config.toml
arch = "preact_resnet"
image_size = 32
horizontal_flip = false
activation = "silu"
kernel_size = 3
widths = [80, 128, 240]
init = "lecun_normal"
optimizer = "soap"
beta2 = 0.95
merge_dims = true
lr_schedule = "cosine"
warmup_steps = 550
weight_decay = 0.1
Rows from block 4 of a small multi-label image tagger, named by matrix and row number. Rows with one number belong to one channel. Each number is 500 + 50 x the weight over its row's rms, rounded and kept within 0 to 999. All counts start at 0. Numbers have three digits each.
After each channel's rows are labels from the 100 images, of 14848, where the channel reaches its highest value: "responds to" is what is common among them. Only what is clearly more common there than usual is listed. The data: seven-segment displays showing three digits.
# convs0: first 3x3 conv (model.blocks.4.convs.0.weight, 128x128x3x3, each kernel summed), inputs 64-127
# convs1: second 3x3 conv (model.blocks.4.convs.1.weight, 128x128x3x3, transposed, each kernel summed), outputs 64-127

convs0.73:572499513422404525579471467458506517431426439562505449472451659493455450467469464535453459397550478516538441499528522461496503516489468515455513432489469434533528480475575529496499436496472573
convs1.73:653525412499538488507530512440510470481508514473484538479441643355519554492499479577470552669524521463486506448534537509564445423471480526523487462490452469509567535483465539490488390504430444
responds to: the digit 1; second digit: 1

convs0.51:505457473372500423519527434425519398533508405546444470447507484491498499566473465518592480465583384463524453469521515501678469471504530469458431419488437531478497507512516464472479487477487399
convs1.51:452520514416513442417437442508545523530465450470529432521479492545460491495458630465501431483529452507530497465477430500464471482410455403548411485501552495447500505473464565490497502493472447
responds to: the digit 9; second digit: 9; third digit: 9; first digit: 9

convs0.37:427428506481406505557513521435385537439467557610518485546454513475558449509507382464453576494501501497499524536437542484443543476491529451489501480498507438526516366482432451473460483399436422
convs1.37:435572501645449480489511512509500490489635478536481473487462509454680497437517360513497501459488516553473503487447482522512544504535444522515494587494506439499505345493448547449460581491500471
responds to: the digit 5; dark on pale; third digit: 5; second digit: 5

convs0.94:460470441464448463462457506455563365587467483459502394370486449527438464477492581443525460536483519472516441482539503533487460482422472565545491465430467467431464553437439509412434533436458569
convs1.94:457553544520470485478509499453491481410578460485452469456467516498476440457573346493467486489450497507418525529511451490508496428552488498544450438521512475490474495466480557520550569471502474
responds to: the digit 6; green glow; third digit: 6

convs0.97:517468469491545493433571487517445377382525407502462485534487460479455439389435473445421530459421569493516533483493543486464518399498543522453465447470485579506532420447504441505406507411545529
convs1.97:567539478587473438479534528524481467458560446468445508491486582530499494437496377481533514621418484453412529467473581531491478468546486501554521472528482483559466310520405540484490507506503500
responds to: dark on pale; the digit 2; second digit: 2

convs0.81:525460402544503540501555455472451447442521463469408487496414619459465496563503500531505504486467568440556516444580388478529422419470512527493528464472472556463574497481438500418395443512534577
convs1.81:478487505523534548482539477493538474496579427510515534504515433649422512455480413512520502445393452519517453496439481488459505562454462487504544408461516469422412560476476543473456361507526556
responds to: decimal point; second digit: 4; second digit: 1

convs0.30:455482498438344527483463495422517630582491534522497469510446497502465538509498498483425531393562389522466514488482503461506470556489521420537444483450472409503456520489529473459467442509491369
convs1.30:501522512535503559487539512459356541423616469476521482537471468463579464453577393490474495494432508484501561527565517472496529487594452541515488496536501517496433495521460549529440573397506510
responds to: the digit 9; the digit 5; dark on pale; second digit: 9

convs0.83:382435510473450420500457555463495544519382556499461490441481431485474522453593509499452483293487516515461461599534497508464512486439523500474499551522513500463431501497448521528473479434479420
convs1.83:385589595437459447518466561542530455505468417504439469456478503479491455481547542490507551472430535510526416580501457480501497424328427478570486437468535438514494512614478583540491504428442482
responds to: glare; the digit 9

convs0.3:519470491472503475415487431509571524536429508403543483494546396452417501554494502488491438404562517602567483455447446457567447498419435490554504530487498497393427562444572503594423545626531586
convs1.3:393554514472464463459464442454550458469488464490509436448442465464468448459477509486482428476498398500553520477498369444510443440488440482580439436534450459420475518557445556481417480524431400
responds to: the digit 4; glare; second digit: 4; first digit: 4

convs0.106:424508485445423449483434411478524465490454480518467450470454591501500437475490490428408433451464394458491471479495456450528480418506506497439456533444399452526526512491436441466482476527413413
convs1.106:481467499470485457441543579472581493539579452487546476517542488593514527474461548447546428511510437636472517480471504482478449538484493467467463480454445498454542534458503496447471537514509561
responds to: second digit: 0

convs0.24:459424479448414485462412454441507550508517453470424493418459602440420519445493485476496456457467500449453468430548498493377466419495447553481505466476517548525416480495447430466368472407508465
convs1.24:471483513446507491529423524421409600420613505475470444635485469517485482572507521487482433407507490560504513493515444437521440460585526511538520577479503404479425502490553530610476546477432402
responds to: the digit 5; third digit: 5

convs0.103:514475434530385532452607588501449494499587501434495493539438580471475492512485491499505553448425517486474501495522384496456477445506519560501516463475494503519626474487463518469475449467463497
convs1.103:521447451570438438499511463528544411423515421460498547517575496672485498459507485489553496446459482492553515535481567536504531644439498491566551505453525529446385507468510519497476459543585545
responds to: decimal point

convs0.108:456491445521477401462478461514495488390455562522474504456568546499432461496498467463554423435464399494439506480566593454509429575514447504400465497416458496448470472456439438512423420515498467
convs1.108:527392429469483491489621548487549478459506488507523489500419624429497517479492468508438525481456595493511460457532519513477479631463490533445561547361525489499525535410514403468596471527441549
responds to: second digit: 4

convs0.12:527395487503499516494542686534547486474494536448499509467517506471455576541453461453495453477523502493512529607468512485490467485409374552409632531552514495468380489608503507502566440520493518
convs1.12:495580524511492470521592528521497461515488473508469491475503530498486494513523494434494462453475558521509543608504474495523516458480432550497532488562454529499368473657481517523531495485487479
responds to: white glow

convs0.107:492497571487515471486505577486542532486483493514527509489503511479455545527736469455486551473479535476550540378457466515518485525456442531377477572497482493471476458536493480526587529498527484
convs1.107:404481647488507507505544518469475465490469473521522487487481554503518516496603557455519591462468507529454453342474475467540483431358409489512588516492475425426502489596512471493536519479499486
responds to: red glow

convs0.87:487488518471501503488533567482510452409619500561460511473515505557552471530497406474493525537563520528495487489466563483411546504483466566556510567437437622532498493451526442506469475527574535
convs1.87:440561453471439435494504442500483474446513448493514418504420481464515484383454536564447538477522464473512499441506444521449412426451447459587490569479481466445425495516490561428531482431378427
responds to: the digit 6; first digit: 6; dark on pale

convs0.105:492481548486447566467496517491517379462506479526467583471504488481496413389474512503498507419387444532505502505473492548475442485548460510472463537516472554458458538476450486398536461599555427
convs1.105:443533498490531438427463446580521387495450502477520403477436506476497469433528532513475508455478467469491503491522479506428545444493464452555445452490525455471463498550425603382571470453394483
responds to: the digit 6; third digit: 6; first digit: 6; second digit: 6

convs0.23:479461441574584438537496611500455491405468490513435478511518511561547531544479402428458567509448486433504624544513513541426602441518545470465526525442463481589531412531475403485486536467507481
convs1.23:485554516377473514601540499517430471444505471422402470474446544535588523469444591529536533548539501461488679454524499479463433445593603450511548523496436509533561469565475476493528545450492484
responds to: amber glow

convs0.120:485538491439512451566468523531597500474502491449465483447394555480491469504481482405435477527458508474415516467461430583530505458509512514477508496533471435477587480531523510436502524422441599
convs1.120:557502520497495488492521505463466496480597514451458514484486568261482516480468511582438546627586510492486470474505582516553523445470509507489472516506459588500531506468534461549482558489482431
responds to: third digit: 7

convs0.41:454510513640516433483521514594534471393468489490461596558533410473493479501459411433477533430470519469502518489500460433450562367483482509456515646484416512486537434519479487452437473561462572
convs1.41:448543493675451462485485528580510488480564472525466509470505530558518489467503369509536463449417500510434484488482488515510482481614483488554501522519497445535473276512390541452492594556467476
responds to: dark on pale

convs0.49:526463478453485602478449511464403522486493546433516499493464472563508506484518458614467556458431550421458474467584490429477458479458473427454500489505620475493445404465472510514498489381541521
convs1.49:486540489520520476459497463503507490498598517462434541543424496515523475481467437531459508516400473502510482436490507504455502481446484484565438389536467435451474511533470499496511396437500542
responds to: the digit 0; dark on pale; first digit: 0; third digit: 0

convs0.16:487501491521505539507448432505454500484502532547442520482483478531507484497551478547516401391488484493504174647498472501447510514408651493416349509490490509476549476489495535480488477478529509
convs1.16:486446538494466473529473508524513463485520444541442502489501524545532518492438529524530551502502515490505089559527525509440506503378570475511518501456517533469578513514524533500530484475447520
responds to: green glow

convs0.116:398467484424568453563491438451566497462483431466434417435443512525491486509478458414489494512519453522565449445519600458416455407445486475392510425441480485538500511434569465527540485486457455
convs1.116:471492438478479529518543498391477511510513533545509471510601502480566577506532483491610499414462569493506555495496497433526477447462469464508505579489438544535428584503516527539530526508491569
responds to: decimal point; the digit 7; second digit: 7

convs0.109:487421487563572597502557548584568504581537495542510563574439470458501550504516554403457472493473497558500475396492439513467583508490492562451560540514563514529451570508492505508462525495517607
convs1.109:428588542459507453495509479458466464452528448484425393427456483456483437430405493422449416488476479462509521416505432483387488447518447445503476425561460496477438492590427553479487455426447485
responds to: the digit 2; dark on pale; third digit: 2

convs0.36:402444517520446487552521509462490389387510546546478512470475516495561448450521461418437542479471556488498590505505541489435561581567560483497398461472475543497546508517377432401516462523555518
convs1.36:472551525489498415522503403531499449433494428487519456531442530454544479428449501532479548466531477459449496465518473508454484456451477437515503478501515458480431496533434572402586511434410454
responds to: dark on pale; first digit: 6

convs0.89:410528499531478482531512498448488521420448538552434494479429446471468446470463453478427361455469436487459402308488478503394504525468560520370515571464455472453422500537415513490474549473452536
convs1.89:422456511439566460571604627514572502515497454564469518486439529510530511521516495511484476481488495511468298260484453517508544440537528473425567510490515458520474573596532521493537449451448481
responds to: blue glow; the digit 4; second digit: 4; first digit: 4

convs0.100:441490402437481438445517529517494442422533438442451430561497524547545456540460420478439468494444455450430475519487485465477422410472506540489493447444518533481547427485495474437417558407396495
convs1.100:498451455463602498483602509446488465537553477592494473505545511550517524494528510467550518533418534461501576555528537458436611446506580454544513457541437655499498537484480524526514490491564628
responds to: the digit 1; dark on pale; second digit: 1

convs0.70:655486500497511626449445428490456519461500583438502555519449471479499493555456392531448561468503535430441502517472452418502531484447470427432550504540608515457469406544547493492419500509541526
convs1.70:547526472533516499454487473539454507502615496471458522539479457549503507494509433535521538433399484494522475499449446508501491448471475512558437420535434439460485546534454539519450338465478493
responds to: the digit 0; second digit: 0; first digit: 0; third digit: 0

convs0.25:465454489366408508501522484375515354533510522511543542437468502481523432459438537517506513437450475651591539521441489500568409453464497496525508479544604512458496552515470506434464473606539383
convs1.25:446514492419531489396464439502466489548448479480529428488500503501457463471450598498469427484500468505667467470528497458439522475433456433563409431504492500432501523513433587449481453507416506
responds to: glare; the digit 9; third digit: 9; second digit: 9

convs0.20:566443403520486476412482499483509410519458436427474442499578565539435507521453529564637507424475440496503476521501569451500487577427542519453502413456496550452484506454474467476500458523453489
convs1.20:597499495559557515468483508437457464423489526492469518493417500391451494500611413486407565594439459461437531557492504497565498451531469498554506419570474510519505509511530524544463496476538483
responds to: the digit 2; dark on pale; second digit: 2

convs0.18:429440514454401531462495458510480489448570471460442424437485500390427424475445450499498434422511445466483451418458475476451500424425489543402472524490515498412446425484475443448420505463353477
convs1.18:455488491491495443551523547446545596502564490470466462638448468475547510487523498496484411486587481524530468506557463454611379405549549536541487530510498482433469506520579485524442521534450405
responds to: third digit: 9

convs0.46:440470516488429482497496531499455483453468535582448498466558413508470515463590491504561533407410507448453455508577515524488493478536545527462493506470347536523443505460465481486522422472457452
convs1.46:463483526536513472422492480445443499369509480445484548504412573487579495446464548493452538657389502555498528509509507539496508488511536422555529438478572493525540378479494546455517573455474456
responds to: dark on pale

convs0.72:453423469525387646470548515455434458515507527479514450536495421482499459433501507556434561429435412507517492463491421524501460474508483518491545505536507433488517447507472571428461468396399419
convs1.72:524488449440517461528510526487480482487620429502451486496412505473532463389455508397498542553442524543466543507539466479383480466508437510536522483517497548513529512485473486514511412447436553
responds to: dark on pale; first digit: 7; second digit: 7

convs0.85:509473468429511478408440448489438527478432503486527555469538438494443538499510455527533537417433445447422505470462469439516495503529529356495485422505513523491520434481532502600495490391485450
convs1.85:524543578552519509544396442499440581500558490506467505600521454499498496497461581489493487464377407492442484482509557489475434466512501449518496510561550483522452463527507508556469444407475518
responds to: the digit 3; second digit: 3; third digit: 3; first digit: 3

convs0.44:610498488542474563517510566520501468472455520546580466510523515542503524517492453529522491439627528501518515552478459517458528456453494378515471492475495445490531388532544488439493454554418471
convs1.44:504526524476426505506536505472442438471605462588482451348447411472520457479517469468464501500468427512531542507487450479446466493467489533519497505584439553462459568483474562455403464500491504
responds to: the digit 7; white glow; third digit: 7

convs0.10:478498530514501477524515461525528460433494512436528439436489505473481472499513519475453450528511521511433471504550571520521464491522519575568462512427373562470493510471526483503520465448375480
convs1.10:551472490488473427505524582437462591442475426419444458537471425488480527412517451475479510582435479511486489540500558510503402462517576532536550580503505536557431505506506526639506549411469493
responds to: the digit 3; dark on pale; third digit: 3

convs0.54:535463525495595534558495536523482471405578421552472464486383590413504467499504424487398557549459463469449481511445605509471500523500514549460541476489449540503457438458565469586487491436470464
convs1.54:629477468464467490497588507457428470452549499429480526441475575380519563444477485599436577634550554457492509490511661531495493473485495502526497493449441556528601536483464477491544511504484493
responds to: decimal point

convs0.114:542415464577514606563534551523531403430507519582468535483498483521545500585489449435515515448606541520552550508517489512482559482440500457436508505481497461525485496496536463426538393644547558
convs1.114:523554537472473527500539476474469421492516493544523441348458452485475486451524428490511526530435441461520556470533446491472505464491475532555514475567436520465438523554438594427416435482452469
responds to: the digit 7; dark on pale; third digit: 7; second digit: 1

convs0.59:475445456619505515467506553527571405467472533507474507400442543387424499498559468563462521474470600465538567475537463456524545543468515503451514527474480527454429517511449479436463390479566557
convs1.59:502484447484494484590531529495474513438535468557420455533426463482374575534539521465443441535519510545479475532564481429513428475549543525552563538496472472476420449506595554518518517505496441
responds to: the digit 3; second digit: 3; dark on pale; third digit: 3

convs0.34:534420447473505501504409583403474489497450514476475466473475468542506467446552487528469499465521516492495502448594499491490502533445437451471515395479518436540384516516490503486537473435439483
convs1.34:471559439409486452565588512519441471482486425545426507475458547420540507544546481572514512479557548428534601480493444496502489486526384505458524477515480533541441542618484533467557404473433559
responds to: white glow

convs0.8:472421471490402433505510568452485417466460488490482473434502488501504420507472453502458521466463608447461500550491446539401514480431511467464528486463481470461498414440428504442503523400453506
convs1.8:494497536463512538482536489543456469575564447542442522481438458397562400486515475562491568525398476499518543573510492481468645431628496502524517434509387508496476543522495563508499444513432580
responds to: the digit 4; third digit: 4; second digit: 4

convs0.28:549515487488429571470432534462394530429518535442471560509431505472457486505506455512461530426409548434499507504550496480498480394501458395461514448457566533476501411493534525556397511444604476
convs1.28:523524505606517509480453483524517511485553475452425536507489488517536522467526472535486486483429442494455542519512447509537410476527504508516491384530460382501456439543496515489516447472507516
responds to: the digit 0; third digit: 0; dark on pale; first digit: 0

convs0.115:399553506472407485448460459423494485517469574479579454430476500472474431411456507522419499452476468588468496498471483396550496426429475491441528518506502440446421488548417481458454500523363496
convs1.115:492500509432479462475547535460484494536591400460581469523467492506516437449510532459522427440576478632536502511499427522401399503445478527568396475455492416439497523556491483499507542516442450
responds to: the digit 0; dark on pale; third digit: 0; first digit: 0

convs0.45:462471500431466443634497517376406554511514402559419421488476536553531577477477491480523551509495485516554512526565514547499478491495586517458537384485462496610535477512451509539564478489524373
convs1.45:457579545425467518559446519466512515433488455462407435458501526521553544470493640531492484497521445452495524481562478498475323422513559417512532527489515451554512453588497515457496519404462481
responds to: blue glow

convs0.80:528372452464509532503479479477444464496399490496397483566540459540549454503438450514555559429394461426485487525512530476457446413513501454500471546465453502546489444350499492504462519492472461
convs1.80:637505456573505490479476468552483552495531481522527530525497557528571523490499546556490565519523525496583560527513534501531543454537474505505495509482520523524572503477436532449485378478509584
responds to: the digit 6; third digit: 6

convs0.82:452448449553459527529562493462473508485567490528435460473456530513502440467486491504503518488419508531598501514562537513468564489404493565447529465480490412484494493446521515402467484491502535
convs1.82:527497459475532485555558539485516531525601444484402554565459542423500557417512507552527566542673531499505479524552457464469389424560514541464479520445537486477542527544514480524532510508441471
responds to: dark on pale

convs0.98:423473468465450474471359563404491544490452595433483533424525428511456527481481472446449499402522474511492439667528477456556490598352452417487510524453456427449428494500455450483509492524495505
convs1.98:497566530468475509515503502536450479497526487507423469500505460461536477515515446522476456486421506503543469654535471455502502490438445541505484428497428494491393503642523504543524456491426530
responds to: the digit 0; dark on pale; third digit: 0; first digit: 0

convs0.117:560411464570456501499549535449364533454553469514430466514480518435532423520453422545513508504453498471509487492493505496409459473479543478428484495469441486473509472415473477524432477436408430
convs1.117:503506397592511458495494463548509472509572374520512521563508519532518505422471514418463530534514500514510543494481459535469543554519463461543465496475514523471538497451439575412549452482551487
responds to: the digit 2; second digit: 2; third digit: 2; dark on pale

convs0.57:514473425472447474455523492484537496502517456440414397526461574472460507620469451498479474493585535416490513440567457409570449442467461552535524412470451476431469492437541485518408443447450489
convs1.57:553532456457541495488580471475614488546555497560512446378498479564491530439529534538531508561526451459646561433529484521485467486471447472575554456501547590458527536535466566463473291489487544
responds to: the digit 4; second digit: 4; dark on pale; third digit: 4

convs0.88:515453459502443496564562480457528430430523531507451472459446530498523467505537461440512575514466520446467518525570525462552554532486458542500488410480367518493539499470478435447451496530449446
convs1.88:452540476513453439487517442569495445447525427546566468516430520479558499400516525547472531481555505473499512479597474557438438469484457494496497517445472501510404523451471566386608494470443465
responds to: the digit 6; second digit: 6; first digit: 6; dark on pale

convs0.65:552507502526535548455544511570644529562529485478531540538475489456455568550497562500520469521625511627495499455513475537526535580556468573570509590484531533445467572459601518552484517604521544
convs1.65:404591492492492480495461475434508418460526449444445415447446436471488464396484499503450478482471458440477524473502420508479458403482446489557446433556458482463439499582421586490480440433420415
responds to: the digit 4; second digit: 4; third digit: 4; dark on pale

convs0.33:517475471508504583500520487549506509422562476457510494482477601459408413493429404522474459458522497457486483459522558414537468543425428540433514481476567536465431436444577486535458395530519557
convs1.33:649483453492527494507572510517526487474547510514518493472483581458498546511471481588504516599544501491639494476522505487523464456458428513573487489482477514473598557499464545450509265527427524
responds to: decimal point; the digit 0; second digit: 0; first digit: 0

convs0.6:454445441530510505643490530483467498546399524522477491460592402546531556443545540389543535404505500513468461522581404491535582538444566402467474466515434558572440535519435489416494504528471452
convs1.6:407541530428468515463509438504451482413542444498477464444433560474466458464419534489474450577531480492516492443560507476415474525427462458522546477544486518428503457512422557452466461469485443
responds to: dark on pale

convs0.63:476482458576505492530477607490468488418484550466404477512441506440499504439479440488427567479469526500580639475553532584445486480536525548445567521469456414534399445467426450461462574447470523
convs1.63:520524534449464508564563520501477464482528471417449474467479547491533494503453558509520559511515570485515756543513497533483509450609571479547540538477488560446557520609495443466567475468461497
responds to: amber glow; the digit 8; second digit: 8

convs0.119:444481533444516371499414474464624489510448489538558441512450483445430560512499535511496457488577471500509494446499453417481501528498525539547481561418361421478471491464447466543443522572385451
convs1.119:438568574670462441396494512497542452445510392494520511458453523480440386481474483544474424488508460577461502504450432518523425459506472502559414449538440441422498404512451529458458571513470418
responds to: the digit 6; second digit: 6

convs0.43:484488489356513473489414436431496589512407515520473443486459441419525481543492478473470505455545420462454468485451468497454443488482469482502524524478521430477373554485500509609478509508423406
convs1.43:353531555499484508499455474434637521488488495498477430473480463490501480533504515501501432454506470481594504516556417404529439446563473542579478469536511489468437534546475542482450541471448437
responds to: the digit 4; third digit: 4; second digit: 4

convs0.53:463410520458507481439543511472475541457455478541420505476526529540490437456449476507550527379429410437474484538589586421396492578513464563504505503464419593509464504421471457546435479479535440
convs1.53:608529446477475499490471484476427528431574479499471457534411643373487538479478504563418572605456498498506496471519520477470486482449456535556461516448532433526520450453485541483510501492375443
responds to: second digit: 1

convs0.29:467472440523429483486458568464433450502408529531442438442597503566556537419449486536576642451426459532582619501508518551422545487490472440484495539484469470523430459520385421446532537457419469
convs1.29:513555545494455489485593508492443477465523441447428496482401542469538465472478493481457554547499624493513652533498453535502437429552500538516550570507484561474505473630491448480582468444485508
responds to: amber glow

convs0.64:532403549549468477477486519527562552529472567493558545521545479489518529530494515571508514482570620568545560517476394546490530512542492531666503613525540488489451543454534593495525529573522549
convs1.64:415527598517452485462441439460453458456540437366420387484481422500509436385466526536489518454458489472505549493511460471515492441532457440561446451531471465437430477497440629474430419460494420
responds to: decimal point; the digit 7; third digit: 7; second digit: 1

convs0.75:517471478500541526556510564477487506442478498475463531503519478516492507493259424558548375480487458465486549519443505503471527475497685442425510463497484493536451440557482497507506505543487509
convs1.75:520450485495498494526494521495474478503504483481401514477479539499540491527255472541517454521510552464504407559519547528465476492589696502478535541494477572535578546580505501476527436475461512
responds to: blue glow

convs0.71:442508484393491422410451451364421508505461502477512476433465518448469504433512506597464460497437447519457488553459503487512379593533487475584446425457442524438482496464491527570485525463461414
convs1.71:404550522361494533459407514455480484422458473480531455556489479513475500498490551533466481520434438467521448530466513511538428504443532428544457519509542505432521452502405552542478613435522450
responds to: glare; green glow; second digit: 2

convs0.112:568511488536530541486551471419459409423472460482482517538550577489423461597464394508575564454437405513537459520503501442522426527471522475462468428486483584455537413482526474498508442519464436
convs1.112:497495454725514479407399443589529505522558477510532474472510502503499500484511462449464495486455498514514523506446468516534549485502460466532456496488518508486484402466415592490474514556516503
responds to: the digit 2; dark on pale; second digit: 2; third digit: 2

convs0.11:405455498446458441575469482452383529451406449500427438544552429485502469471465515392462468432506455486436450441490495467353527414492556439438460499485471543543534451454459491493546520535426423
convs1.11:456517475459522470499583468456458494526500462474478437423630520620539510488447470455533457405467556529519506450495547491466456537442484478515562537491422506588375572530497525514500501508497552
responds to: decimal point; the digit 4; white glow; second digit: 4

convs0.0:429501573446424497524463550463543488538543501509511500475485357377432524421491546421373486449538490583534557506472437485512492548538541497555464498531429474433502558463542486463452521504516492
convs1.0:526510449478462517461494512483474446465594494456456500444443637424470545421503504443470573698394425437444506470544485502428468448500514422586480469527487477504478504503440482506519471431454479
responds to: the digit 1; dark on pale; third digit: 1; second digit: 1

convs0.31:508453489428413491484550514367390460464518461469491433516537493466438509493483403491481523467431467462453538538469470422370473435495493478470488450495482473478487424497505418490495414452388517
convs1.31:465509475632506472444454441595510488544489447497537521499476506527489492430516547485478496465467529547459517459465432588492501454499444434560469501541476472450451444486445598430547442491517436
responds to: the digit 2; second digit: 2; third digit: 2; first digit: 2